A small encoder-decoder audio transcriber, trained from scratch: 19.0 epochs.
Rows from block 3 of the audio encoder of a small encoder-decoder audio transcriber, named by matrix and row number. Rows with one number within an expert belong to one neuron, the router's apart. Each number is 128 + 24 x the weight over its row's rms, rounded and kept within 0 to 255. All counts start at 0.
After each expert's rows are labels from the 100 clips, of 14976, where the router gives the expert most weight on average: "peak on" is the class under the peak; "loudest band" is the band of the loudest frequency at the time of the peak. Only what is clearly more common there than usual is listed. The data: strings of digits, spoken by a formant synthesiser in many voices. In brackets: how many of the 100, against the usual share in percent.
# router: router (encoder.blocks.3.mlp.router.weight, 8x256), inputs 208-255
# up: expert up (encoder.blocks.3.mlp.up, 8x128x256), inputs 208-255
# down: expert down (encoder.blocks.3.mlp.down, 8x256x128, transposed), outputs 208-255

# expert 2
router.2 [111 101  90 141 127 147 123 115 113 110 120 159 143 138 130  93 129 129  94  76  90 104 126 110 158 132 117 165 160 175 112 132  67  97 177 162 117 118 144 121 160 119 128 109 156 138 113 157]
up.0 [149  97 111 127 141 123 122 115 118 147 142 131 141 113  95 150 125 170 175 128 129  78 101 115 136 185 165 171  88 117 155 105 136  96 142 116 104 132  78 148 108 107 149 120 114 142 123 143]
down.0 [159 136 109 127  89 111 136 150 145 127 115  92 135 113 142 122 152 111 127 151 140 127  99 151 151 158 136 117 138 125 127 121 168 156 129 103 138 164 120 130 130 154 127 141 133 144 126 128]
up.1 [162 149  60  92 128 100 119 143 135 110 126 108 114 101 134 111  94 144 154 139 121 131 140 167 129 131 139 136 130  88 155 103 154 143 157  88 147 139  98 130 148 120 122 133 131 156 127 170]
down.1 [161 131 108 119 134 100 112 146 142 131 103  95 140  86 141  97 123  78 124 122 109 119 119 152 159 151 145  96 163 114 180  99 152 157 168 141 148 121 163 119 113 140  92 148 138 144 114  85]
up.2 [139  86  99 130 109 169 120 131 132 133 136 126 133 105  80 125 133 149 132 132  90  83 134 133 104 187 132 154 100 108 115  91 103  88 140 136  85 119  87 146 130 164 155 134 124  97  93 146]
down.2 [149  96 114 130 143 108 119 153 148 172  91  97 136 128 122 136 106  76 125 146 124 136 132 155 169 129 105  79 130 105 117 130 148 141 121 130 127 172 131 120 154 114 137 130 107 156  90 122]
up.3 [118 131 132 107 125 127 131 137 133 113 124  64  72 101 152 182 127 146 133 160 150 135  92 107 125 142 168  91  74 110 189 119 174 166 143 118 136 176 141 139 125 127 105 137 117 166 117 117]
down.3 [113 128 132  91 113 125 139 142 163 154 103 108 154 123 117 120 164 113  97 174 131 126 105 184  99 136 121  92 121 103 147 108 135 145 105 133 141 141 141 153 122 157 107 141 145  91  98 120]
up.4 [109 134 119 143 160 101 138 124  99 112 179 133 145 160 104 138 131 147 166 146 148 119 110 116 144 184 160 164 106 164 135 140 131  88 159 110 107 122  93 131  90  96 119 138 115 123 143 159]
down.4 [158 135 119 129 106 114 163 146 137 151  98  75 112 128 121 137 131 117 126 141 146 133  86 136 159 156 157  89 138 151 126 104 170 167 116 142 115 163 131 102 149 162 109 133 120 111 114 109]
up.5 [128  97 125 124 126 140  96 140 109 104 103 116 164  95 149  89 116 135 119 133 109 106 112 170 120 158 142 162 137 130 189 129 120  99 163 148  93 137 107 143 114  92 110 116 140 126 171 123]
down.5 [138 149 120 164 147 107 157 128 169  68 133  73  86 134 117 151 120 127 131 190 141 140 119 126 138 143 121  82 146 123 114 134 172 108 107 111 162 136 125  98 113 149 105 113 112 120  86 131]
up.6 [141  85  86 117 119 166 104 149 123 110 117 132 160  92 102  79 118 153 109 104  91  81 134 126 153 144 167 157 122 134 163 105 107  98 169 153 106 124 124 122 142 127 119 125 139 132 134 154]
down.6 [166 103 118 134 116 120 112 161 165 118 108  72  94 135 132 150 112 122 126 142 128 167 104 156 135 124 140 131 127 112  97 132 139 128 112  91 142 162 104  91 151 112 162 129 101 156  93 116]
up.7 [129 158 101 148  98 123 134 116 159 132 148  79 146  96 157  84 146 155 170 138 154  89 107 125  99 149 171  88 113 124 168 108 153 164 154 109 163 154 118  92 119 131 116 139 179  98 144 117]
down.7 [153 107 143 123 138 156 119 154 116 154  70  78 148 152  96  92 122  98  62 105 160 119 105 171 171 161 124 124 145 102 132  74 151 127 131 158 121 158 152 158 128 146  82 127 119 118  89 106]
up.8 [139 151 136 114 159  86 128 167 152 134  63  94 145 173  77 152 148 107 135 141 137 132 133 120 136 116 107 123 115  92 178 125 128 165  92 110 129 117 142  86 151 138 111 135 132 140 130 110]
down.8 [115 157 152 123  86 112 108 112 126  92 146 102 126  94 183 125 145 129 128 149 127 130 147 110  74 120  87 118 118 127 150 140 143 168 153 105 123 154 112 112 100 161 106 115 104  99 125  87]
up.9 [ 92 140  89 157 176 130 106 118 118 122 120 115 112 153 139 121 118 100 100 110 130 100 153 110 148 137 113 165 172 153 125 153  88  82 157 140 139 132 148  88 164  90  91 171 173 128 103 112]
down.9 [131 154 118 129 100 119 122 109 132 141 124 100 108 107 180 138 157 117 131 139 134 158  57 130 124 160 155 123 141 140 122 148 131 141 129 109 149 152 121  79  97 154 131 118 153 125 119  94]
peak on: /f/ (50 vs 2.5)
loudest band: 500 to 1000 Hz (48 vs 13.9)

# expert 0
router.0 [121 141 140 147 174 147 129 104  80 131 142 141 144 142 122 101 120 130  87  93  80 137 102 115 150 151 101 172 150 199 115 149  95 108 166 160 103 122 154 107 121 107 120 130 163 141 150 162]
up.0 [137 158 103 166 135  78 126 174 120 160 131 136 123 129  70 144 122  92 158 134 190 121  76 141 141 132 173 124 124 154 128 157 107 131 138 112 104 132 152 111  84  86 134 123 119 123  95  98]
down.0 [143  99 115 121 121 117 137 155 164 149  93  84 120 130 127 100 120 111 117 118 134 170 126 176 135  88 138  82 153 137  89  80 164 125 127 118 128 156 141 132 158 144 146 136 120 128  93 137]
up.1 [163 148 109 118 151 107 104 118 163 114  87  92 124 109 117  98 132 135 175 127 141 143  96 125 104 133 137  73 142 123 129 126 139 160 149 120 165 129 149  78 138 168 110  70 159 138 149 120]
down.1 [127 116 154 140 167 140 151 166 122 165 102  89 130 107 120 121  73 141 118 133  81 133 136 162 134 108  92 184 119 100 162 124 155 144  81  69 150  90 128 135 157  92 149 110  94 143 157 121]
up.2 [142 148 149 113 114 129 150 141 151 120 112 140 142 113 141 159 136 128 124 137 100 173 156  95  88  85 140 137 158 120 137 153  92 148 102 111 162 106 108 100 111 112 158 108 132  98 163 115]
down.2 [176 125 138 134 150 143 126 158 159 141  75  83 119 121 101  98  99 102 127 148 132 127 121 165 165 135  89 107 140  82 143 111 149 120 108 105 170 142 161  96 110 108 126 121 118 169 103  82]
up.3 [124 100 136 140 131 128 122 110 100 108 157 146 170  98 144 105 119 112 138 125  91 101 161 123 110 142 124 159 144 142 143 104 131  85 105 121 121 125 119 109  98 114 112 122 118 115 158 145]
down.3 [121 108  93 149 150 105 140 107 104 120 162 112 116 109 111 108 156 111 155 109 155 157  84 177 116 138 139  63 143 178  81 124 132 160 129 160 119 132 122 135 111 142  95  82 109 140 105 160]
up.4 [116 123 149 115 148 117 127 129 123 158 139 126 149 110 107 157 132 140 174 117 122 106 121  86 114 131 126 151  86 130 132  98 110 129 125 127 114 115  90 136 118 118 173 126 139  81 133 121]
down.4 [131 115 131 136 144 105 116 143 140 130 110  67 106 130 108 135 126  98 144 166 184 165 100 152 175 147  92 100 135 105 134 105 157 116 117 136 122 142 130 109  90 132 118 138  95 149  95 133]
up.5 [113  92 130 148  89 123 117 161 130 124 129 128 172 141 153 127 125 127  88 154 114 118 144 151 102 157 168 146 143 149 151  91 131 112 129 107 143 152 149 140 127 117 101 118 132 120 164 138]
down.5 [124 121  89 158 160 149 111 125 113 132 145  94 146 140 122 109 154 101 129  89 100 147 125 182 136 112 105  83 149 168 101 152 146 168 164 166 113 122 163 151 121 127  86 105 137 111 123 141]
up.6 [129  93 161 119 154 138  70 137 152 166  80 107 154 123 110 126 110 109 122 113 112 125 128 151 128 106 126 131 106 109 125 134 138 133 109 175  48 133 131 137 132 162 119 109 111 117 113 108]
down.6 [148 102 146 127 111 152 100 160 134 134 106 123 110 143 135 140  70 162 131 134  99 135 103 141 104 150 132 138 112 154 153 127 133 180 131  85 121 129 111 135 113 128 164  94 107 128 148 128]
up.7 [111 164 118 142 181 109 102 145 132 149 107 111 105 120 131 108 109  75 127 125 117 135 139 108 149 118 113 148 170 142 103 159  89 117 152 137 147 133 150  93 153 129  84 156 149 169 112  96]
down.7 [113 136  93 124 114 119 134 115 132 149 135 123 146 105 150 120 142 102 142 141 142 152  96 141 112  87 121 110 165 162 106 171 134 178 108  94 148 143 145 110 109  94 138 137 114  92 117 120]
up.8 [171  98 172 160 159 149 130 138 113 133 136 145 174 154  81 125 106 142 151  87  98 142 131 134 127 146 115 143  81  90 171 135 112 114 129 142 132  85 116 108 106 133 152 106 167 124 151 106]
down.8 [145  73 126 125 166  92 122 169 125 133  96  95 126 118 126 137 142  82 157 138 146 123 101 139 186 188 102 122 130 104 134 126 136  70 138 166  97 147 130 122 115 127 114 128 115 171 102 111]
up.9 [140 102 121 111 128  88 124 164 123 131 112 111 132 119 135 128 138 134 145 131 130 131 147 147  72 131 151 133 145 120 159 104 110 106 152  93 131 153 132 145 149 101 112 117  86 147 111 137]
down.9 [104 127 150 110 143 144 120 139 100 164 110  70 114 134 120 130 127 102 123 121 123 115 122 140 133  90 122 109 109 141 136 171 145 128 145 109 154 146 169 145 162 110 137 115 155 134 130 126]
peak on: /n/ (47 vs 3); /ʌ/ (28 vs 1.6)
loudest band: 500 to 1000 Hz (64 vs 13.9)

# expert 3
router.3 [122 118 115 135 145 137 118 122 115 126 145 134 145 162 126 106 139 141 121  80  88 124 129 114 184 151 134 167 144 194 105 120 105  85 182 154 105 111 144 127 128  90 109 119 160 147 124 144]
up.0 [124 104 133 136 155 129 120 106 116 119 141 118 134 182 106 110 138 125 142 143 119 110 107 189 108 177 113 147 134 143 153 132 165 110 139 143 106 135 152 127 105 129 114 126 124 126  69 122]
down.0 [117 152  75 157 105 150 146 129 120 113 125  80  99 131 113 137  91 197  96 128 112  93 115 182 125 166 160 131 144 163  87 153 125 115 142 137 104 144 143 138 164 136 115  92 128 130 143 119]
up.1 [153 113 111 163 136 167 107 162 131 105  63 119 135 132 109  67  95 129 122  95 106 109 138 178 163 162 117 139 150 147 145 126 147 107 166 164 107 120 170 122 171 116  88 112 148 166 113  83]
down.1 [130  95 119 131 122 139 108 152 127  99 129 102 131 112 192 141  92  70 137 145 131 166 134 151 110 109 132 119 156 144 133 180 153 100 102 116 104 131 125 115 127 121 159 123 119 152 123 170]
up.2 [130 146  95 143 164 126  85 131 113 137 114 122  90 117 125 129 127  94 125 118 130 124 121 101 162 130 104 154 153 149 108 153 106 102 155 132 140 122 140  88 158  85 115 144 154 177  97  94]
down.2 [112 122 114 120  90 129 113 117 120 132 104  82 109  84 144 127 147  96 131 130 174 168 106 128 129 128 112  91 138 144 100 137 168 140 113  99 139 152 127  77 121 150 134 127 124 120 104 119]
up.3 [149  81 144 119 140 153 101 128 134 115 111 117 126 131  93 139  93 144 120 110 113 126 128 166 132 119 136 137 103 130 149  84 158 123 149 164 110  90 124 158 163 150 105 108 130 163 135 102]
down.3 [141  84 138 140 129 155  95 161 124 110 129  88 126 146 123 143 103 122 165 100 122 139 149 138 159 186 136 112  94 133 138 142 152  92 134 116  65 182 105 122 143 103 149 100  80 155 105 126]
up.4 [120 130 119 105 111 164 119 102 161 175  97  87 162  97 127  88 149 139 123 100 144  96 134  97 146 124 158  75 129 151 128 111 136 155 114 164 135 112 138  76 124 166 114 156 136  98 148  98]
down.4 [108 117 119  96 151 151 114 132  80 138  82 100 142 136 156 102 135 129 113 122 122 130 145 110 142  97 106 115 123 155 118 167 150 150 107 107 137 145 175 153 111 167 119 108 128 134 156 113]
up.5 [119 111 131 195 133 144 125 142 111 155 108 101 106 148  74 159 142 120 113 154 117 170 163  83 132 146 116  85 130  87 112 132 101 121 130 135 109 173 113 108 150 112 104 147 129 144 116  79]
down.5 [136 103  82 139 102 140  93 115 132 141 130  81 119 136 145 114  80 154 124 136 114  86 148 138 106 131 123 143 136 191  99 164 129 125 128 143 146 175 107 111 149 122 130 108 119 122 114 140]
up.6 [130  92 113 133 128 137 106 168  70 132  89  96 125 129 111 120 125 122 109 119 108  89 142 148 146 113  95 128 163 173 140 136  99  95 148 172  84 124 155 123 146 128  99 148 142 110 118 111]
down.6 [135 150 137 138 168 157 107 166 121  99 126  98 161 148 166  79  88 111 123 103 103 145 148 136 121 115 133 144 144 142 139 136 163 136 156 136 148 150 122 110 107 153 136 129 139 135 117 126]
up.7 [128  84 101 143 132 146 116 137 102 163 122 134 149 156  84 134 128 130 120 135 134 122 155 108 135 155 102 120 130  92 133 104  95  95  99 152 114 146 141 120 156 159 125 138  96 107  93 111]
down.7 [107 150 108 156 108 137 144 122 154  98 154  88 133 140 147 134 115 137 116 147  92 144 128 137  96 108 142 146 136 165 101 155 109 125 142 154 136 196 159 114 136  88 118 116 135 118 124 153]
up.8 [133  84 155 118  96 157 160 152 134 132 124 108 155 112  86 122 142 139  93 119 106 126 124 144 114 136 105 131 130 133 111  92 105  89 100 156  91 157 126 116 155 141 157 142 102  99  80 120]
down.8 [115 144  86 160 107 156 179 126 106 135 139 107  95 143 110 157 145 162  99 167 122 142 120 149  97 142 128 127 146 116  68 148 102 127 134 127 139 169 142 136 157 158 123 127 143 113 132 125]
up.9 [142 108 138 135 126 155  97 158 127 111  87 141 117 136 111  91 101 151 129  96 108  91 158 169 156 159 108 143 145 155 152 109 149  85 171 136 110 119 126 153 160 107 111 114 140 156 128 105]
down.9 [150  86 127 141 104 136 112 156 139  96 121 106 134 103 167 131 102 100 106 159 103 159 169 140 139 102 112 131 129 107 140 120 157 115 110 120 114 165 115 114 123 158 158 130  99 144 131 133]
peak on: /s/ (59 vs 3.8)
loudest band: 4000 to 8000 Hz (52 vs 15.5)

# expert 4
router.4 [108 108 109 141 144 148 106 121 135 124 142 141 131 134 140 120 112 131 116 101  90  93 124 107 175 153 127 142 122 183 117 117 110  95 176 156 104 108 145 137 143  89 101 119 179 152 124 139]
up.0 [108 134 125 150 113 127 142 121 121 137 127  74 163 154 154  92 146  99 115 155 149 115 150 124 102 160 140  88 131 145 117  98 165 157  98 122 107 178 164 158  90 125  78 109 100  87 114 160]
down.0 [175 112 111 172 164 131 112 103 124 136 138 140 115 121 110  97 133 138 108  82 154 129 115 142 149 137 116 120 150 132  91 172 131 127 134 167 110  93 143  86 126 176 107 150 125 108 114  75]
up.1 [100 106 107 121 144 107 144 149  95 107 105 140 134 121 119 140 126 120 104  88 141 133 150 142 119 118 113 157 174 111 159 118  92 130 158 193 113 102 152 155 144 117 119 161 163 111 139 137]
down.1 [115 126 128 161 138 135 119 109  81 111 111 133  77 147  98 141 129 138 133 121 158 156 106 130 140 114 102  96 153 115 137 162 151 102 114 136 124 129 139 154 139 119 182 134 102 176 136  92]
up.2 [119 149 128 114 126  99 121 153  83  95 119  65 130 109 134 152 143 120 130 155 121 143 162 188  69  86 105 129 158  90 152 139  94 150 102 111 103 135 146 133 144 157 142 120 103  93 130 154]
down.2 [ 97 116 158 179 144 151 136 107 116 128 132 129 144 162 129 120 156 111  74  75 126 155 143 101 133 119 106 109 135 132 104 180 116 148 136 172 137  83 152 104 107 153 113 138 129 100  97 124]
up.3 [118  90  97 169  73 190 109 128  98 156 142 118 145  97 126  81 104 147 108 112  81 128 146 172  93 131 132 121 141 167  98 135 110 118 173 152  79 175 165 162 131 112 115  91 129 105 134 156]
down.3 [129  84 124 189 148 102 119 130 122  76 101 142  89 166 147 145 115 136 149 104 140 125 100 109 132 137  99 117 171 145 122 137 156 107 123 113 133  76 162  99 118 136 141 138 160 142  99 111]
up.4 [126 140  96 138 118 103 119 110 105 104 106  75 180 143 110 127 133 152 124 123 153 125 135 160 110 154 115 113 168  92 151 147  95 207 132 147 124 132 112  83 112 189 114  87 109 107 135 109]
down.4 [122 155 151 126 148 151  95  91 128 113 137 178 117 172 144 111  98 108 124  71 124 123 131 108 178 107  79 133 123 107  87 149 137 151 173 129 138  80 139 120 100 106 109 110 143 152 126 125]
up.5 [108  85 125 137 100 130 150 135 122 131 142 128 143 106 111 161 144 160 126 106 115 111 143 141  56 128 154 155 132 125 140 104  91 117 134 133  83 127 114 140 155 144 165 127 117  76 103 141]
down.5 [147  96 120 179 154 124 110 118 127 130 126 144 109 173 135 120  95  77 161 106 128 181 123 126 109 122 103 135 133 130 115 180 124 112 120 111 116 126 141 111 124 119 162  82  83 147 116 137]
up.6 [120 154 103 163 130 164  90  92  97 111 106 112 101 156 110  87  98 128 101 110 116  98 144 105 148 154 114 141 167 161  84 151 130 104 139 108 132 136 125 103 149 118 117 115 148 177 133  94]
down.6 [129 132 112 122  99 127 136 138 127 140 153  98 119  92 129 127 156 113 115 135 146 159 106 136  91 108  97  93 142 130 104 130 137 140 104 118 165 159 145  97 116 135 139 126 102 123 100 129]
up.7 [163 110  91 136 152 126 123 165 113 154 116 137 151 145  92 115 161  95 100 125 150 117 134 133 120 118 121 160 162 120 114 135  63 119 156 160 119 129 134 127 104 133 111 158 140  89 123 142]
down.7 [164 109 109 184 111 152  86 119  85 132 111 138  98 108 124 127 102 137 121  94  98 129  73 120 106 111 137 163 134 117 130 190 129 124 136 140 125 147 133 109 140 128 167 141 120 145 121 108]
up.8 [133 137 141 163 155 123 138 140  88 117 136  87 140 100 152 103 144 145 124 127 176 121 131 131 116 110 148 120 158  93 141 149 149 159  78 143 161 126 170  66  94 182 132 119 140 120 127  93]
down.8 [142 149  99  97 116 163 118 105 134 137  95 111 119 133 128 135 136 129 126 114 150 158 101 100 142  96 131 114 126 132 110 138 119 144 157 171 140 115 157 104 151 104  98 138 174 131 142  75]
up.9 [123 156 114 121 119 120 101 112 134 152 124  95 142  85 114  96 155 111 148 111 157  97  61 110 137 135 128 124 137 160 129 146 125 172 156 161 141 141 109  81  96 152 118 137 168 135  99  96]
down.9 [ 89 143 141 132 138 155 103  95 111  99 136  93 124 130 148 113 109 163 138 150 149 123  99  99  96 143 162 137  73  75 100 100 125 171 132 118 152 139 134 100 106 107 115 108 139 111 142 100]
peak on: /eɪ/ (57 vs 2.5); /t/ (41 vs 2.8)
loudest band: 250 to 500 Hz (43 vs 19)

# expert 1
router.1 [147 101 101 119 144 146 107 129 112 112 143 159 121 147 141 116 100 153 145  94  85 110 132 118 166 130 119 167 141 168 136 138  88  91 168 167 114 119 165 158 131 115 127 123 145 157 120 128]
up.0 [139 175 177 153 119 125 128 116 149 106 109 126 116 161 132 119  87 124 125 138 121 131 154 109  99 118 110 145 141 153 104 122  79 154 113 136 149 131 103  85 153 149 157 117 113 118 138  70]
down.0 [108 125 116 127 116 126 157 121  91 131  97 127 116 128  89 123 107 150 107 131 125 147 107  96 129 100 136 100 116 189  73 124 106 161 143 132 105 109 133 148 132 129 176  95 118 144 140 126]
up.1 [145 102 171 130 148 104 143 107 106 111 139 141 152 132 108 110 123 105 152  99 147 117 111  98 146 144 120 157 140 127 146 147 175 104  91 119 126 108 115 104  91 147 147 145 108 116 134 128]
down.1 [155 107  92 132 145 102  91 143 116 117 142 103 113 124 126 105 146  97 169 132 131 161 112 154 113 152 113  94 132 147 115 106 125 102 125 140 108 147 108 108 132 130 119 106  90 146  97 103]
up.2 [122  88  94 122  93 143 109 165 132 103  99 109 116 114 111 146  98 156 149 111  96 127 136 163 125 174 153 112 105 119 148  91 118 118 132 152  76 150 101 151 147 104  92  99  97 128 123 110]
down.2 [154 108 124 127 118 149 137 134 120  95 103  95 134 104 169 105 148 106 111 139 123 169 141 186 118 113 107  98 144 105 148 149 149 147 156 169 115 171 143 143 108 184 114 143 148 131  87 133]
up.3 [139 102  93 114  88 141 137 171 161 132  95 126 101 142  96 119 136 150 125 108 133 115 154 180 130 177 112 115 134 120 165  96 129 124 130 134 141 135 125 136 160 118  99  93 107 145  89 141]
down.3 [113 134 123 147  95 142 146 144 137  90 112  75 125 145 149 149 162 139 102 159 122 128 169 186  79 157 111 132 158 110 162 137 133 132 133 129 130 192 127 125 129 168 111 138 135 125  85 161]
up.4 [167  92 116 126 121 140  99 169 155 102  87 107 139 142 105 117  97 151 146 101  96 123 120 129 101 125 141 118 117 142 169 105 108 173 131 145  84 117 111 135 158 126 137 112 111 132 145  98]
down.4 [134  89 122 137 131 148 129 111 137 106  92 113 135  98 153 111 132  90  80 136 121 162 121 186 107 106 101 103 174 126 146 118 145 145 142 183  95 154 151 122 125 175 115 117 151 134 103 105]
up.5 [123 148 156 142 104 159 117 119 144  95  99 141 121 133 144 116 111 139 129 117 122 167 188 117 111  85  88  85 111 137 112 115 132 179  88 120 159 118 111  80 165 167 153 125 105 122 144  98]
down.5 [106 110 112 147 130 138 110 124 110 141 124 137 129 126 102 109 115 138  99 108 108 119 142 122  92 117  93 108 141 158  94 148 126 145 123 169  88 100 146  99 122 150 144 111 152 112 126 109]
up.6 [129  83  97 115 110 148 115 140 149 103 102 120 108 136  77 137 114 157 140  94 100 115 121 165 105 161 174 134  98 135 173  86 135 144 116 158  81 116  89 145 159 122 116  83 103 128 137 123]
down.6 [142 101 116 143 134 140 139 137 125  79 100 107 119 125 144 112 108 115  98 135 123 141 145 169 109 132 110 105 168 124 167 122 136 111 145 160  90 191 158 116 145 198 127 159 134 137 100 134]
up.7 [117 119  99  94  98 134 137 151 133 118  89 121  99 157  90 143 119 176 143 111 125 122 148 170 101 169 137 127 122 115 173  97 122 134 126 136 110 127 114 166 149 111  99  77 110 113 114 139]
down.7 [115 115 133 146 113 132 128 139 132  90 133  74 123 132 133 131 132 128  96 169 133 145 162 164  86 143  97 112 167 121 130 132 137 133 115 146 128 185 136 105 123 187 145 147 117 135  84 133]
up.8 [124 150 156 127 131 156 121  79 133  79 107 130 114 128 136 150 107 146 130 141  83 157 185  77  79  84 116 106 113 109  97 137 116 166 114 106 139 121 103 106 147 154 164  90 146 113 155 115]
down.8 [112 105 139 124 130 128 139 139  99 132 107 100 111  82  89 108 129  98 107 112 129 156 143 113 109  93  95  96 158 123  86 135  97 161 129 148  88 120 128 121 131 157 165 102 133 120 105 104]
up.9 [114 123 130 153 142 141 149 111 156 125 177  91 166 105 137 113 175  97 135 159 104 129 152 121 133 134 145 104 110 148 143 121 116 138 134 100 116 146 129 145  90 164  78 171  92  73 130 146]
down.9 [139 152 115 103 109 128 163  89  93 136  96 115 122  94 137 145 164 105 125 122 160 148 128 127  99 102 134  78 145 105 155 123 134 122 130 126 104  97 160 143 147 123 124 123 120 162 185  91]
peak on: /aɪ/ (56 vs 5.7); /oʊ/ (38 vs 1.8)
loudest band: 500 to 1000 Hz (66 vs 13.9)

# expert 5
router.5 [134  94 125 109 157 188  71 139 162 142 133 117 153 125 126  97  96  95 134 102  79  77 122 158 171 120 129 134 106 137 142  96 119 129 185 172 103 118 127 166 156 138  96 141 152 194  84 140]
up.0 [141  99 172 103 170 147 141 121 131 151 130 153 116 182  77 144 105 102 140 128 109 137 121 130 101 115 113 115  91  65  67 132  93 117 111 139  97 128 106 143 134  90 146 100  69 122 137 139]
down.0 [129 136 130 144 145 106 121 150 122 137  62 102 144 144 106 113 119 131 122 148 142 165 110 116 144 113  95 159 132 142  89 157  82  90 130 127 148 160 111 125 163 124 126  91 124 173 127 125]
up.1 [144  79 154 126 144 152 141 138 159 144 155 162 134 129 142 121 139  97 102  93 143 126 138 149 163 135 112  87 116 128 138  78 161 125 106 154 142  93 169 167 126 158 145 170 123 138  90 152]
down.1 [132  96 163 161 151 164 103  94 131 127 136 123  90 141 134 163 150  98 148 141 139 177 135 127 121 101  86  82 112 107 134 105 169 131  90 135 115 135 139 137 150 175 154 155 108 147  88 135]
up.2 [128  99  92 112 117 168  86 153 153  93 125 103 140 149 153 125 108 120 113 114 101 105 143 161 165 147 144 160 132 144 110 115 113 130 184 167  73 136 108 157 149 128  85 136 147 172  92 134]
down.2 [168  94 108 117 104 129 118 165 135 137  83  75 136 114  96 114  93 117 114 131 130 116 107 156 144 161 150 101 120 130 145 124 153 163 133 149  75 172 128 109 101 149 127  90 136 128 128  70]
up.3 [114 103 114 120 131 148 104 131 117  96 143 102 171 153  98  82 141 106 137 107 145 113 176 158 113 125  82  95 113 102 121  92 109 122 158 161  87 163 123 148 162 121  92 119 125 101 143 116]
down.3 [110 113 111 131 134 130 103 128  84 113  98 124  90 140 159 177 123 136 107 130 150 135  80 106 160 126 134 142 141 141 119 181 155 102 137 115 139 153 136 131 149 114 162 127 132 132 120 114]
up.4 [160  91 149 128 151 138 126 149 164 129 146 162 131 138 146 132 143  87 121  89 147 132 126 147 163 140 112 103 108 119 163  93 158 120 122 148 147  90 163 149 119 156 127 174 134 139  70 154]
down.4 [115  89 146 154 151 174 111  81 128 118 146 115 101 146 136 156 152 100 135 134 141 179 149 133 118 108  88  70 129 108 136  99 156 114  92 146 119 153 143 126 152 184 149 159 107 155  88 149]
up.5 [109 119 113 101 108 153  87  97 144 131 129 132 154 139 155 135 136  99  87 155 147 123 103 148 173 136 148 162 150 145 110 115 128 168 174 128  75 133 105 168 107 156  92 162 157 153 102 153]
down.5 [154 109  98 143 150 133 134 168 171 159 106  81 121 105 109  82 122  85 122 127 158 102 108 138 175 159 121  95 138 145 127 129 153 146 138 146 118 160 163  93 103 140 100 134 144 169  87  61]
up.6 [113 122 152 111 149 134 153  88 109 103  78  89 128 131 113 135 128 120 133 116 130 144 147 137  68 102 115 159 192 119 108 151  75 142 109  90 161 130 123  72 165 141 141 119 112 101 146 114]
down.6 [117 143 108 136  76 118 137 150 113 102 101 145 153 152 147 113 161 188 110 150 108 128 148 125 111 132 119 195 139 118 141 160 101  86 129 109 138  98  87 108 150  78 114 102 144 114 150 107]
up.7 [123  93 124 178 116 128 127 136 107  76 106 101 108 150  67 130 106 153 134  97 114 130 141 125 113 171 136 125 114 128 129 122 159  63 108 128 106 120 124 104 167 136 151  81  89 111 131 103]
down.7 [146 161  73 136 101 124 139 153 109 122 119 103 168 179 121  97 119 160 114  82 107 115 134 145 146 158 104 124 163 127 136 121  96 104 142 117 108 158 109 126 140 104  90 110  98 117 144 136]
up.8 [138 112  98 153 126 170 104 142 153  90  92 118 122 128 138  90 112 114 104 103  88 109 160 153 147 132 114 160 146 140 125 128 105  84 172 140 125 124 141 114 174  94  96 117 169 143 112  99]
down.8 [162 119 116  92 118 110 112 165 130 113  87  98 133 135 108 146  92 116 158 101 137 133  93 151 138 148 149  95 120 107 119 127 129 157 133 142  91 131  89 125 119 132 138 104 104 149 126 109]
up.9 [150 103 139 131 169 117 136 136 126 123 154 154 103 134 153 118 141  89 123 112 152 152 127 167 131 137 103  92 140 120 165 120 158 115 133 144 152  95 170 129 114 154 126 147 146 119  92 137]
down.9 [106 108 149 140 164 167 106 120 155 120 121 132 131 160 169 142 166  95 127 148 146 142 157 148 127 115 114 104 139 105 139  94 143 113 108 139 146 162 126 144 175 195 125 181 112 131  89 144]
peak on: /t/ (87 vs 2.8)
loudest band: 4000 to 8000 Hz (39 vs 15.5)